config = dict(
    model='image classifier',
    train_examples=295000,
    crop_scale_min=0.8,
    targets=['rule'],
    num_classes=256,
    hidden_act='relu',
    stem='deep',
    widths=[48, 64, 96],
    residual_init='zero_last',
    eps=1e-08,
    batch_size=384,
    lr_schedule='cosine',
)
Rows from block 8, named by matrix and row number. Rows with one number belong to one channel. Each number is 500 + 50 x the weight over its row's rms, rounded and kept within 0 to 999. All counts start at 0. Numbers have three digits each. After the name is the row's rms in percent of the matrix's.
# convs0: first 3x3 conv (model.blocks.8.convs.0.weight, 64x64x3x3), inputs 20-24, a 3x3 kernel for each
# convs1: second 3x3 conv (model.blocks.8.convs.1.weight, 64x64x3x3, transposed), outputs 20-24, a 3x3 kernel for each
convs0.9 108:545530535483531498429499510414416568509545491481546370494440642478578581482553502532499480569527403613445479506419551548475581539500503
convs1.9 113:415607579467573488474500460507470472460418503479506574545463441500501468550422480480573529512559513452647512402512486444562512541501453
convs0.10 104:427558554555481482502487478496451471406447566488595518443524475538436487485477428448436614411537505417463512547449479550552401510565578
convs1.10 100:479529480568523460481456514544481482474453514399480473562524482468401459412462496465568503540531511551514517327461451569471477453499497
convs0.11 087:501477590581533471501560451545516381510450525615540538537553559513560552431567512484522543418626546448414554483497508448521478466396426
convs1.11 094:582432467563470445560554478536498537413529449478542474481552432454565447466608409549530561486438504532475490488605492494464538498486519
convs0.12 113:480519524495507479466555519499401465427504563543502525592565578445427479509585421500538483386535507448540514500406600533516518516472467
convs1.12 106:559444446517588479636428437514534490480486604465414587483479482450486502607495499534513536555519569560459493627623460510473449528564498
convs0.13 110:453510498479482512529569469496505535525556511481516463500486474455495518443521428468478376520484438436555448446442378466538491521529531
convs1.13 099:558378496535473455445548466511486542468447479492396506532495506511518525506439435542480515511473509582467499450467404478478515472481469
convs0.14 110:453550552481515510520426533543510466490533471420425518524470495430453485492503464498540549492517472491574483562470468549424489493542450
convs1.14 099:558481571484415560499487438561393527568478565490476509542477452422497555558483489474553542443574591479499458452453528480508483501491489
convs0.15 089:507539551499455522475473513480571610505620557548563469521449540584490528508479484543486449432455496524442535503537470439548503568571533
convs1.15 096:448516494446501540527435503561485437539516436576572503526515604607574521508414394563556494561530539554389422460526543508461611650471475
convs0.16 110:489506453464525519509448466455507578487534459429473430566418469357561571509614482495555465591465437510492556648561469528441547460456479
convs1.16 106:514472474457584548537518392539525539484428473533567561484534475474517362517480518485472488546521516451489529565536587531600583532516545
convs0.17 088:513409386466436435443495522554484473477470451470462485558509422531519500481512480468505567495545501453420596376483542605572642535519477
convs1.17 103:463502424475446453449494504577536500587407478469502440494556542520594538430508522519538497483456567500460514545479471434560476418446499
convs0.18 106:488523457514424505479460483498429566497504649436557494460456517460513559449503596475553467515465500514481522538424480526519474415556534
convs1.18 101:389600497507554462578459467477590472462465440541525390518524507549595551487542498449527503576500486512500511510483481552559558516477494
convs0.19 107:501503472545513370549464494411567456531534397535533470522567493477516435472579502481486554470557487490476464497509499480557445507433528
convs1.19 103:385504505530431437512428492493455551566424534576553587491488476511549517535509450542485515519453544537540513571547495584520559502464500
convs0.20 102:475458468482497356473567505428444462590551494544462433515573479475442536547463455516496531526587614521518488421564584434542562483501507
convs1.20 098:459490504521499489506370407416426436527569488516502456531487479469484424571524528589544466514429471545560419517488534480500517517506559
convs0.21 106:516519488569494432525478475519531517474585460458369625488455508422544494462552542461496514470464606471481505410524500551484526443507544
convs1.21 103:547535494563463480505522488517583509431602583355522653463497433402421402575597401576592564474467552552589482453493565463453428509470533
convs0.22 099:534439427518537469501570476522504551523555508508441445509512546481513507499482471550513521585516558493554506563478397483529588560561529
convs1.22 097:469394617565492582463556444485322615594496491595527457558449525509558531508544589517429511515512406535475499500532507500525575580554500
convs0.23 096:589483441520522454453533452630497450554569448592442420412488453537481525528481447476430522538450533531401585423468532537458465522615595
convs1.23 092:570485516541533492534589426582517503467578539553427545510560438583510439543513449519527534546548633423612494489436493496611546490510488
convs0.24 107:472489497435492602513516590425554496551410469573481536452608463493552462474462465519459500512511406496469477544453588559476495525514461
convs1.24 100:544346464406472542428493546517536530566529424468441440556419440420457421434621456534569489477492478471519454519491534448448424349447449
convs0.25 092:560581515523506571586572486448485424421419399437375439505535494460496441561521375491377417417494534497463461567552507489542469541421453
convs1.25 101:510472535460500490510494527563494519544470406421483601400582599401574615456562555579584527567558474531430516533461502513384418483431553
convs0.26 093:451518573488454453512399477580543491542464457505514528511500536472518558493469577457516488478497549444482529424561517513524437477468516
convs1.26 096:538549487569506438454476468566450361451536508541368490541519477510508488518487551532535491561423456492510426504507513510519462436573545
convs0.27 092:569553512500462538516538543489476486530431499471511506498397474531490529556497421560623515527537544487539475468548413490430390404558546
convs1.27 097:447510531492640442539517421404447616418539515472451474502534518533472509568428482657514478530553444455478464435446585470482470352380514
convs0.28 090:497416533461425466486507548549546520544458612490529466509527501562533534535520438471464522545518394543591497487410462435554464500506500
convs1.28 097:471614472410458502500463564484499420450512575535408599514496491469456491520494583525453536482445474515506499526528527490475471389576465
convs0.29 107:623408433458507458439423483541497397504467576441500483465693524472457339547480519508553549486524590476519496550493628586446363450422548
convs1.29 102:428558363470403596485523662403479509485516534587576440592542466490457485460428459490447432500497487557445567434547499579530540519469484
convs0.30 096:512491585534482504604549632518465438538507570560561485388539498455507489523500503488446460587590459445506398453391542595616518520585439
convs1.30 102:569521457527451470477527514494524421534498484492543554619568453501492510513505442487488573451538561539506490577374482615535602604508479
convs0.31 106:520532485604454519460529562461506443543455471470437573508415472521530533444494538546538524612524579523415535432526411432504471419523472
convs1.31 103:498311536330556469540556409506501617506580538498516354529512457453468489530505545485474495478503431472414462573381468499437427515439445
convs0.32 075:488520518477477475477508504422480487471511511584533563560630551434488469530524490476468491463463450476428561463508501540546475481548506
convs1.32 085:571539576443507544440399436476568494484573480512536434460478538507544514491549545516526589534543539433486537571451536453503504472503505
convs0.33 097:600537507458456535494511470540511511463481442507570472537469438430561538457500504496444528541537503460448457559512482537491416515546575
convs1.33 100:566457501511487559536462618503496445545540499544405483477442463536540521486524537524555475448532542540490410437486541556449419385470390
convs0.34 105:480455395476430510477498493481493529408501524475525478455448449397585535461499578547499411463478483544475560516396403465565486519483484
convs1.34 107:423447504435517524574521433515473587525482425478409413466524418506491463505516564353476480490403419488503485410585415507504402571526433
convs0.35 094:521551530553483477497410521465576557505575454542529538526502508463382446507505427493415448409552450476579525458467555582491462516520485
convs1.35 094:537479451545517521519483515587433524472558486565552356470586504439435510514571447448376591526432564461468527513530523581572515464502523
convs0.36 110:523503487423504528569545549523392501506489487473527531541464465458572460466510509558472477519503515482427394406453427551495582579544549
convs1.36 108:623583575517442542575538398451520576513463476429484539579467524538537412592522551478515540440533530537495547526524523460563618579536548